{
  "model": "sound classifier",
  "hop_length": 160,
  "input": "log_mel",
  "win_length": 512,
  "norm": "layernorm",
  "parallel_block": false,
  "lr": 0.019,
  "momentum": 0.95,
  "steps": 22800,
  "weight_decay": 0.005,
  "adamw_weight_decay_other_params": 0.05
}
Rows from block 5 of a small sound classifier, named by matrix and row number. Rows with one number within an expert belong to one neuron, the router's apart. Each number is 200 + 20 x the weight over its row's rms, rounded and kept within 0 to 999. All counts start at 0.
After each expert's rows are labels from the 100 clips, of 14848, where the router gives the expert most weight on average: "responds to" is what is common among them. Only what is clearly more common there than usual is listed. The data: synthesised imitations of 52 everyday sounds, one a clip. In brackets: how many of the 100, against the usual share in percent.
# router: slot weights (model.blocks.5.mlp.router.weight, 16x128, trained with AdamW), inputs 0-63
# gate: expert gate (model.blocks.5.mlp.gate, 16x64x128), inputs 0-63
# up: expert up (model.blocks.5.mlp.up, 16x64x128), inputs 0-63
# down: expert down (model.blocks.5.mlp.down, 16x128x64, transposed), outputs 0-63

# expert 0
router.0,215,184,192,186,218,220,205,177,188,194,182,203,249,212,180,197,196,219,205,193,176,198,222,183,194,222,225,186,163,201,224,214,218,179,200,229,230,195,196,168,244,207,210,214,193,217,191,223,199,192,235,202,210,181,213,169,217,187,157,186,165,218,180,204
gate.0,171,196,176,196,160,212,174,199,209,208,174,191,207,180,164,202,211,190,195,221,228,200,191,229,184,221,233,153,204,193,202,195,202,193,159,171,191,176,198,223,197,142,231,214,178,216,204,190,209,197,204,228,231,206,180,225,184,191,186,211,205,164,205,181
up.0,176,210,178,205,186,188,199,175,168,192,167,205,181,221,147,241,201,207,212,221,206,227,179,223,213,206,203,169,186,196,213,227,234,215,199,195,174,201,201,196,195,169,212,190,220,226,228,189,184,186,213,232,220,201,186,207,145,177,146,213,190,188,215,186
down.0,205,204,189,209,195,178,188,186,211,241,217,198,202,186,183,220,217,187,210,164,214,209,163,196,205,164,195,199,198,223,200,187,197,218,199,172,173,196,169,196,206,205,235,157,149,182,206,186,189,197,206,187,208,220,230,204,189,212,200,232,206,209,231,201
gate.1,187,211,177,191,213,249,185,172,225,200,189,210,221,208,198,196,219,165,218,169,210,225,173,190,221,191,205,167,221,194,180,206,215,187,167,195,195,192,182,175,189,205,210,237,218,216,204,161,214,197,205,189,200,206,179,192,145,214,174,218,210,177,215,187
up.1,200,162,244,177,186,203,168,187,227,195,207,212,215,197,181,203,207,218,204,192,216,178,154,218,207,189,198,214,220,221,218,195,188,206,195,209,194,236,182,170,245,152,197,223,229,204,231,195,205,166,206,197,210,220,167,187,150,207,182,205,179,177,196,211
down.1,187,185,214,207,181,203,203,189,210,174,176,242,222,166,199,217,195,203,180,218,209,206,187,209,232,239,200,192,199,210,178,219,188,191,231,151,176,193,197,208,223,194,216,206,165,218,211,186,171,189,190,192,203,203,194,256,194,185,200,215,205,185,216,171
gate.2,205,208,184,204,175,197,188,204,215,194,232,209,233,205,188,228,180,218,190,160,191,172,186,155,182,228,206,234,220,183,198,186,173,198,168,227,255,194,192,181,215,206,171,163,209,183,203,183,186,213,194,203,193,203,213,195,205,183,229,186,190,165,156,198
up.2,199,180,214,184,206,224,178,199,191,217,172,179,162,207,211,178,231,166,237,237,221,213,188,252,218,194,209,191,196,198,202,202,247,195,251,195,151,204,210,238,171,200,225,220,183,193,193,204,202,178,198,215,205,203,185,182,212,229,184,206,227,216,220,215
down.2,222,194,220,166,217,200,218,188,204,178,222,206,180,187,211,166,171,217,190,164,205,170,237,239,235,152,209,210,182,186,208,209,245,177,150,204,195,196,167,200,214,204,181,189,208,190,181,217,194,214,196,182,200,188,193,200,182,218,211,207,209,203,194,199
responds to: stream (52 vs 1.7); nature (52 vs 13.2); machines and effects (45 vs 21.9)

# expert 5
router.5,224,206,172,222,194,238,220,200,216,183,231,208,192,208,193,173,209,188,164,201,179,183,200,165,191,159,217,202,189,198,170,219,175,217,179,243,229,194,207,162,192,183,214,205,189,223,200,177,176,187,220,195,211,202,197,183,199,214,176,209,218,163,225,203
gate.0,164,174,197,217,212,177,207,209,181,196,207,198,181,212,192,209,190,195,190,197,191,171,198,218,241,220,164,193,199,192,191,199,193,192,230,220,179,203,187,185,201,203,182,260,192,206,237,164,205,211,186,175,227,176,205,206,205,226,196,192,213,196,198,207
up.0,234,239,219,181,186,217,193,184,197,206,208,213,198,184,212,195,193,226,227,219,198,197,188,195,163,184,252,198,211,206,222,206,187,180,171,208,204,209,219,180,203,183,215,159,191,194,160,234,188,218,196,202,199,213,209,188,178,160,197,191,189,176,206,179
down.0,210,212,212,204,205,222,202,182,179,260,192,202,227,174,223,228,192,204,218,193,203,198,198,214,184,164,204,207,205,190,192,206,187,181,191,184,197,204,228,206,165,195,174,210,220,261,205,217,213,161,180,213,204,207,194,208,153,164,192,229,229,198,181,247
gate.1,209,222,209,164,197,223,215,160,206,184,217,206,175,180,202,184,187,175,223,197,207,204,192,224,222,173,186,228,213,180,151,199,183,215,214,192,199,204,204,203,218,169,209,189,223,167,222,225,208,218,202,249,214,236,160,257,179,171,201,216,197,189,211,210
up.1,218,172,183,197,198,177,176,237,208,188,181,183,206,194,189,220,178,169,198,192,199,146,205,180,200,186,268,188,179,200,202,191,198,198,211,207,206,214,224,204,212,230,176,180,201,173,203,231,212,207,197,175,210,217,206,205,232,193,223,206,201,179,193,200
down.1,228,201,204,207,219,202,211,211,237,170,204,215,211,239,208,226,197,188,179,202,196,159,196,229,235,250,196,185,202,195,156,202,163,229,177,209,227,202,241,202,212,210,203,203,227,183,213,229,223,198,203,211,218,193,201,183,183,188,193,198,198,187,204,201
gate.2,209,199,188,164,223,184,202,186,201,194,193,185,211,221,180,213,183,166,211,216,204,167,191,192,225,232,165,201,195,216,202,228,212,179,194,189,214,186,188,164,226,205,205,183,248,192,206,155,212,217,185,184,200,190,237,187,195,174,213,208,191,195,199,179
up.2,203,173,148,185,235,190,209,175,204,170,237,177,202,188,211,215,204,214,230,172,200,203,218,223,210,207,202,189,213,186,164,192,192,176,215,192,182,186,198,159,199,204,224,208,219,199,159,189,177,194,202,171,184,240,184,195,214,193,190,187,234,205,230,171
down.2,216,203,179,192,218,183,183,190,212,176,186,227,155,165,202,169,198,199,226,204,174,213,212,187,246,173,221,227,174,201,173,189,197,214,226,197,176,199,225,226,197,185,237,194,167,229,180,216,200,218,174,189,230,201,190,218,237,215,183,203,222,185,221,177
responds to: machines and effects (98 vs 21.9); laser zap (81 vs 1.9)

# expert 13
router.13,237,146,184,225,222,226,220,189,186,166,197,187,192,187,203,191,195,198,197,185,167,206,187,201,174,178,209,215,189,219,183,190,210,199,187,206,222,222,189,172,213,195,222,208,203,238,193,199,184,186,230,212,201,213,182,186,193,180,179,180,188,215,199,172
gate.0,223,199,196,209,183,188,224,196,214,176,207,218,209,216,216,211,185,182,208,211,219,199,200,186,200,222,152,201,166,183,218,209,203,190,185,211,218,187,210,193,183,196,239,217,228,202,203,182,180,201,222,184,197,180,194,212,176,170,211,193,226,219,181,196
up.0,197,188,205,201,231,222,167,187,208,207,192,184,215,168,147,203,227,174,215,170,202,193,230,246,180,200,220,189,159,184,203,182,192,196,220,212,159,204,212,223,219,199,181,194,205,204,197,187,205,202,204,172,205,200,200,194,178,194,183,206,221,183,232,182
down.0,233,246,200,208,219,191,189,175,186,175,208,183,202,192,226,165,203,187,194,165,211,214,221,229,236,160,218,178,169,183,201,200,197,191,207,193,203,186,196,202,212,179,165,167,236,234,218,184,217,219,194,198,204,154,215,217,187,172,209,179,193,202,165,207
gate.1,210,148,222,199,213,180,235,216,212,179,176,219,208,178,200,185,170,153,163,193,217,208,188,193,197,198,236,213,215,184,208,197,200,180,170,171,199,164,195,190,203,205,194,195,195,236,182,217,200,206,210,195,183,195,233,194,172,212,211,210,216,185,163,207
up.1,210,196,241,197,205,206,166,207,159,196,151,218,204,243,214,191,140,218,229,232,193,215,193,211,180,194,210,191,177,186,211,185,195,210,197,194,206,195,196,175,171,197,208,203,232,210,216,184,160,189,214,224,214,204,182,201,202,202,220,199,211,205,200,187
down.1,226,199,205,191,160,187,176,201,207,184,225,190,184,209,213,195,143,210,218,204,225,145,208,182,157,195,197,174,170,217,210,198,209,225,192,199,195,186,198,204,216,221,203,245,191,205,218,217,204,212,181,172,196,168,182,215,217,226,209,173,175,231,182,210
gate.2,168,197,186,204,203,207,190,177,180,203,206,176,194,217,162,214,200,180,168,207,177,184,222,196,201,230,183,183,185,178,190,197,202,223,227,207,209,243,212,200,241,232,160,226,232,189,250,186,183,191,232,233,208,185,218,198,184,222,205,192,183,216,221,174
up.2,170,213,204,206,195,207,175,180,176,191,193,185,202,212,159,205,203,182,181,213,180,201,214,209,180,221,188,179,167,169,191,186,210,223,235,197,194,258,200,198,232,240,162,196,226,182,258,181,192,183,216,239,194,201,198,182,184,212,223,199,188,208,229,183
down.2,206,186,207,192,208,212,221,186,196,190,225,188,240,182,179,221,197,201,182,182,179,206,179,213,219,225,182,206,208,186,196,173,156,200,205,219,199,155,221,220,208,220,181,197,214,213,191,179,169,210,189,180,200,225,215,238,186,213,217,213,218,186,190,177
responds to: clock ticking (93 vs 1.8); household (93 vs 19.4)

# expert 12
router.12,185,178,165,195,223,200,219,150,177,226,169,224,185,188,229,212,220,206,214,211,202,212,188,215,172,236,187,180,205,195,203,233,229,223,197,199,176,215,230,174,214,223,215,208,194,186,197,223,163,177,211,192,205,215,189,203,208,175,190,218,206,213,204,167
gate.0,216,221,226,221,245,191,215,170,210,197,180,218,223,216,211,197,256,227,214,194,204,178,214,181,202,215,203,199,211,187,183,199,196,204,228,224,210,147,220,185,156,209,230,216,224,185,159,168,202,207,182,206,192,191,182,198,208,202,226,168,166,224,210,214
up.0,186,218,184,186,188,221,178,162,229,194,200,179,148,188,181,192,226,191,201,227,212,205,191,208,188,218,149,223,206,179,231,223,188,205,201,212,201,206,182,163,186,162,211,196,182,190,228,205,203,194,212,182,201,222,186,234,186,182,170,187,229,201,198,175
down.0,174,191,230,173,193,189,221,181,218,165,170,194,191,235,186,182,221,192,200,200,205,198,184,183,206,193,223,218,222,210,240,189,214,181,204,200,175,206,231,182,194,204,209,215,168,243,177,220,230,188,198,182,215,209,212,168,192,190,180,200,240,219,229,223
gate.1,233,223,190,167,182,194,202,169,184,220,191,216,172,216,181,249,172,200,194,205,213,206,207,190,226,205,190,208,186,196,204,212,199,179,150,200,205,188,200,194,204,205,211,192,157,192,208,213,204,202,168,213,210,179,195,221,221,189,243,191,223,167,199,158
up.1,232,216,205,167,188,187,188,173,187,187,183,194,156,207,200,221,191,184,188,194,212,217,188,221,219,188,192,211,193,205,215,188,206,160,185,203,208,209,214,200,204,203,219,228,172,186,208,189,198,199,181,223,210,153,194,226,235,186,229,190,226,194,178,176
down.1,181,177,206,210,174,207,224,228,220,176,242,202,212,200,241,146,202,216,160,198,195,172,223,206,184,115,206,189,162,203,192,228,241,179,194,208,190,225,219,189,207,213,200,197,236,200,186,236,209,198,204,216,206,194,212,199,180,202,196,226,184,204,183,203
gate.2,229,196,181,231,192,200,177,201,195,210,254,196,208,191,179,185,176,195,211,196,161,205,189,190,224,183,175,149,211,221,194,189,193,207,171,239,196,216,181,206,219,198,191,168,198,228,221,218,186,209,205,187,195,215,178,192,177,187,208,185,200,214,249,189
up.2,198,177,173,230,213,205,181,218,203,213,208,201,215,205,191,191,184,229,226,193,166,208,191,184,229,182,168,122,216,220,200,189,200,203,191,212,201,218,186,209,225,211,193,184,164,209,205,214,198,199,210,150,191,219,196,198,192,187,219,194,192,211,236,193
down.2,233,218,195,229,211,193,183,201,195,196,212,199,219,235,230,177,204,241,200,192,194,210,186,171,253,193,167,207,222,219,194,231,176,203,160,184,201,202,188,199,206,211,185,184,193,215,221,238,157,204,205,199,189,233,194,202,165,195,217,170,180,208,240,198
responds to: waves (68 vs 2); nature (68 vs 13.2); thin (high-pass) (29 vs 11.5)

# expert 1
router.1,164,218,224,193,226,203,206,198,258,172,193,186,185,223,176,188,169,209,220,223,215,215,197,177,189,184,188,187,192,183,198,196,186,205,189,228,235,190,183,216,181,184,214,204,164,177,179,186,229,193,197,197,217,230,215,206,180,211,197,219,165,206,200,212
gate.0,212,227,212,177,185,217,228,214,195,203,190,199,205,194,204,146,188,175,181,197,170,195,229,189,207,190,225,171,181,230,145,193,196,191,185,223,237,206,184,190,183,207,220,189,198,205,224,185,206,212,187,230,214,256,197,224,223,215,202,210,232,191,226,211
up.0,223,206,197,208,215,215,188,201,220,179,217,224,203,188,172,221,224,193,180,174,154,192,213,192,198,217,254,185,191,202,155,188,190,206,209,237,199,210,197,157,234,215,176,233,139,198,229,201,192,216,202,214,188,222,217,192,179,218,208,198,196,213,195,211
down.0,186,191,239,187,222,200,217,200,218,224,228,205,218,202,185,211,187,200,213,194,197,203,194,169,195,178,216,210,185,183,198,223,201,208,195,216,181,182,215,193,198,201,228,192,223,210,156,214,210,241,182,222,200,194,231,203,145,182,200,203,193,186,181,209
gate.1,192,143,211,186,172,170,203,189,197,189,180,213,184,205,182,191,197,192,221,211,166,200,181,200,193,226,175,184,210,238,175,180,150,197,208,203,151,181,177,164,227,201,180,195,227,190,216,221,198,209,202,203,226,219,200,201,227,211,187,200,206,183,193,206
up.1,188,201,225,225,213,193,183,185,206,199,198,206,202,196,183,172,206,147,172,201,212,168,192,177,208,227,197,148,206,205,176,182,212,204,234,190,196,180,202,237,177,197,152,208,220,213,207,200,228,175,216,191,202,179,201,205,212,171,246,197,192,210,191,191
down.1,206,197,195,173,167,199,190,212,186,235,191,223,155,191,203,203,221,202,219,213,229,221,218,167,206,199,199,179,202,198,183,180,226,241,219,209,204,222,203,222,223,166,215,191,228,201,189,176,165,217,181,215,182,191,181,198,178,219,188,196,200,215,185,200
gate.2,221,184,182,208,176,209,205,202,221,197,211,203,197,189,156,192,209,213,168,203,193,182,178,209,196,179,188,192,197,214,248,208,196,183,218,180,198,229,195,223,219,160,198,237,189,210,241,152,210,198,224,219,199,218,194,187,187,182,203,204,183,189,177,181
up.2,219,191,206,202,200,208,206,225,207,185,172,189,190,160,147,235,180,184,175,199,211,169,209,203,180,187,166,195,210,222,221,180,164,201,187,220,211,223,196,200,245,189,229,217,210,219,172,168,175,191,224,222,210,204,215,217,204,198,200,174,201,190,174,199
down.2,192,206,220,206,186,218,179,218,163,219,184,186,220,208,161,203,226,194,196,182,164,186,189,212,236,208,208,234,222,194,193,186,164,216,204,188,174,193,175,204,150,184,234,230,157,183,215,175,183,203,194,195,202,173,205,180,214,196,176,165,181,182,220,178
responds to: melody (38 vs 1.9); music (38 vs 3.8); car horn (28 vs 1.8)

# expert 14
router.14,206,205,197,198,208,208,203,182,177,182,164,192,214,188,178,228,208,215,203,235,209,218,193,230,178,242,221,192,197,228,233,185,229,226,174,207,209,215,210,183,247,194,176,169,193,175,201,201,206,192,222,218,184,195,200,183,213,173,179,152,155,221,164,224
gate.0,182,184,216,200,217,171,218,167,214,174,183,190,177,205,171,189,187,234,221,200,235,189,188,190,207,202,223,201,205,176,184,202,175,236,227,229,216,192,195,181,187,183,212,210,205,212,187,194,225,230,242,190,216,214,212,218,217,233,186,186,166,235,236,217
up.0,190,180,211,184,220,189,207,168,218,193,169,152,162,209,195,205,183,206,183,208,230,170,212,141,181,235,237,194,206,199,197,211,184,225,207,213,214,190,201,200,187,170,200,198,212,220,155,203,235,216,246,203,210,201,208,220,221,202,164,211,184,218,217,191
down.0,187,230,184,168,205,200,223,203,213,214,201,193,182,208,213,218,218,205,225,198,193,154,189,174,197,198,201,188,193,228,208,199,166,173,220,213,219,199,195,172,206,199,188,237,218,202,228,188,208,217,215,190,207,220,215,219,212,192,197,226,193,205,229,186
gate.1,208,219,195,222,188,213,215,212,189,202,194,224,214,169,178,202,154,211,239,199,196,189,201,206,157,159,237,218,189,271,212,190,195,188,206,194,198,163,190,202,190,194,199,222,191,179,195,202,192,199,186,210,187,196,222,212,169,197,206,204,207,234,207,202
up.1,178,238,199,202,202,204,156,167,218,210,212,200,223,179,223,206,215,201,184,203,177,189,195,192,226,222,166,186,195,146,148,201,204,221,200,201,220,236,217,182,232,220,201,191,226,183,182,210,203,183,194,209,195,190,169,177,206,214,232,207,194,209,191,202
down.1,205,206,209,166,217,189,185,184,238,204,229,198,207,228,205,216,194,214,162,213,222,216,159,183,234,228,232,214,180,195,190,237,221,185,198,198,206,220,196,172,188,184,179,210,176,194,201,211,190,183,218,187,216,185,177,182,206,223,183,210,204,195,185,226
gate.2,160,205,199,202,205,227,197,175,219,212,211,191,174,187,223,201,222,192,168,220,178,222,216,211,199,180,226,228,180,186,161,186,162,189,208,192,215,205,181,216,194,169,194,202,187,208,189,213,211,211,186,218,179,203,178,208,189,191,164,220,233,187,186,208
up.2,192,202,206,187,189,240,204,156,214,175,198,197,172,180,212,206,201,207,211,210,195,248,208,215,196,201,239,213,173,188,190,181,146,191,231,227,239,189,210,186,226,205,192,203,121,197,229,228,206,215,189,210,198,217,171,212,199,186,161,202,206,188,176,209
down.2,181,177,198,185,236,196,204,219,199,239,184,217,215,193,207,206,165,230,176,203,213,222,181,255,207,225,186,182,192,188,217,203,203,208,186,193,211,224,241,191,190,200,204,213,204,200,179,263,218,206,194,203,218,181,201,209,242,198,194,205,194,197,187,187
responds to: machines and effects (95 vs 21.9); electric buzz (94 vs 2)

# expert 8
router.8,173,183,227,175,213,186,188,195,218,228,188,208,202,230,191,217,197,217,224,210,238,215,204,191,164,241,203,191,189,164,218,240,196,251,193,205,225,186,206,163,196,193,214,197,185,169,198,217,204,250,197,208,219,177,229,192,205,193,165,174,180,254,204,199
gate.0,196,226,253,176,212,225,198,169,208,190,186,202,192,190,220,196,226,189,216,185,191,225,222,173,193,220,203,209,190,188,154,208,188,206,214,209,212,187,200,221,232,202,205,187,187,181,260,214,208,207,184,202,187,203,195,203,193,162,205,204,144,187,199,178
up.0,231,221,198,198,229,213,246,199,208,190,183,203,209,200,178,220,198,194,229,192,176,220,192,199,223,211,177,190,229,213,201,212,203,215,202,243,203,198,200,210,187,152,201,191,209,181,242,213,207,208,204,192,188,206,190,196,188,191,200,201,151,211,204,203
down.0,170,185,185,187,175,188,206,188,227,188,220,218,168,149,191,199,205,193,216,162,227,208,156,190,191,161,183,194,239,194,222,243,168,211,223,195,187,195,224,230,197,200,207,191,205,183,182,193,206,191,218,182,175,211,208,209,182,191,196,200,199,202,222,213
gate.1,194,226,188,211,195,161,217,208,203,193,226,201,204,205,175,196,186,191,169,264,177,200,229,212,195,219,228,216,186,164,177,177,186,207,218,201,173,196,199,168,200,208,204,211,193,166,236,208,198,206,229,203,199,200,199,193,173,169,194,192,194,188,198,187
up.1,203,235,200,191,196,188,214,194,191,203,213,200,192,193,179,176,170,192,211,243,205,210,210,193,196,198,184,206,197,180,179,190,188,215,182,202,183,184,197,179,225,182,210,185,210,186,210,180,191,214,235,207,208,223,189,179,182,207,209,174,189,192,229,173
down.1,195,179,206,171,212,177,224,192,185,197,199,208,202,212,197,210,174,226,219,216,175,236,187,189,173,203,160,185,206,241,188,166,215,213,168,195,189,207,167,195,224,201,192,185,181,184,199,213,169,183,228,190,212,214,209,205,187,205,185,189,188,236,194,240
gate.2,187,225,188,204,203,197,204,193,210,206,221,183,185,227,166,169,180,177,217,218,166,174,193,184,200,197,171,212,174,183,219,209,181,156,177,215,213,184,199,176,203,214,214,228,207,195,159,200,210,188,206,199,221,189,188,193,202,208,235,194,200,194,183,189
up.2,196,193,202,193,218,181,223,227,200,186,209,225,224,181,185,212,186,218,201,158,214,189,224,219,161,199,220,186,210,244,205,153,181,246,219,211,192,237,201,205,213,203,218,162,199,212,204,197,193,199,227,187,213,234,193,208,197,202,181,209,224,177,241,195
down.2,193,176,210,247,167,194,190,224,209,202,196,200,221,146,202,222,174,202,189,179,193,183,193,211,206,206,231,202,220,184,169,162,151,200,197,179,180,179,184,190,192,210,200,170,193,179,234,184,186,201,208,202,181,225,223,220,204,209,190,183,206,180,185,169
responds to: engine (78 vs 2.1); machines and effects (78 vs 21.9)

# expert 2
router.2,202,184,213,225,224,211,197,197,205,208,219,213,205,230,204,229,198,174,227,244,233,206,206,182,183,198,196,173,175,203,211,178,196,239,200,171,224,183,257,190,197,185,195,212,177,220,179,192,173,185,215,190,214,211,185,167,193,206,189,250,168,235,183,227
gate.0,187,203,209,205,212,185,195,167,195,213,193,202,195,172,153,185,222,192,174,198,235,200,191,181,207,245,196,193,189,189,187,191,224,220,220,224,182,186,202,178,203,214,180,216,197,205,200,197,181,202,221,208,197,169,188,208,203,206,239,184,199,185,198,194
up.0,232,195,197,227,184,189,190,202,154,212,174,229,177,209,170,235,193,187,195,194,180,216,211,201,223,200,144,200,203,185,208,225,204,260,211,227,197,179,194,181,229,214,186,219,236,210,182,223,173,236,192,193,192,210,207,176,223,218,208,188,185,208,162,213
down.0,194,187,167,195,181,180,208,197,209,207,219,225,179,173,185,183,185,189,214,209,180,207,191,207,201,198,181,191,183,233,223,223,247,228,207,222,209,213,213,171,194,206,174,176,187,176,197,189,191,232,222,162,238,222,184,190,191,152,209,168,193,180,227,185
gate.1,185,196,210,190,153,227,225,158,181,205,245,244,187,173,192,226,229,179,198,195,191,229,186,238,210,205,204,206,186,213,206,196,184,192,183,183,205,235,209,196,158,175,189,229,210,202,205,219,191,222,183,213,214,206,192,208,181,214,193,192,201,216,195,218
up.1,174,210,210,193,213,209,208,215,219,222,186,187,170,197,143,181,162,211,215,202,211,203,219,211,207,189,152,200,185,184,216,206,184,223,207,192,198,200,183,200,217,186,208,203,156,202,195,206,233,210,167,196,200,219,214,240,197,214,181,174,194,223,200,171
down.1,177,245,174,210,215,186,211,195,173,225,200,198,210,168,202,211,186,189,203,197,229,209,197,200,222,188,206,181,239,206,197,245,189,186,216,210,225,212,164,177,220,189,186,223,213,201,181,203,188,196,192,195,221,163,208,220,181,217,198,199,166,199,205,214
gate.2,188,200,183,199,191,212,169,192,210,250,224,196,173,227,210,220,194,215,197,173,205,211,193,198,232,231,202,217,194,161,203,204,164,165,193,191,160,183,187,192,199,222,215,177,200,195,220,179,181,198,208,213,202,195,166,235,226,161,201,205,192,172,209,190
up.2,201,209,198,193,193,174,202,160,205,193,229,210,176,183,201,198,185,209,192,209,165,156,202,205,202,192,218,231,190,198,186,191,219,199,242,186,226,209,206,222,191,154,162,221,188,215,203,172,202,200,224,225,198,188,219,228,214,229,194,202,211,179,205,192
down.2,204,214,228,178,175,192,177,157,244,235,218,197,225,232,187,216,192,211,175,199,149,157,187,190,197,216,186,196,214,225,204,219,196,190,219,186,209,180,162,189,210,189,172,222,189,214,207,199,197,203,182,202,237,192,190,215,192,196,194,204,190,206,202,193
responds to: coin spinning (71 vs 1.8); household (71 vs 19.4)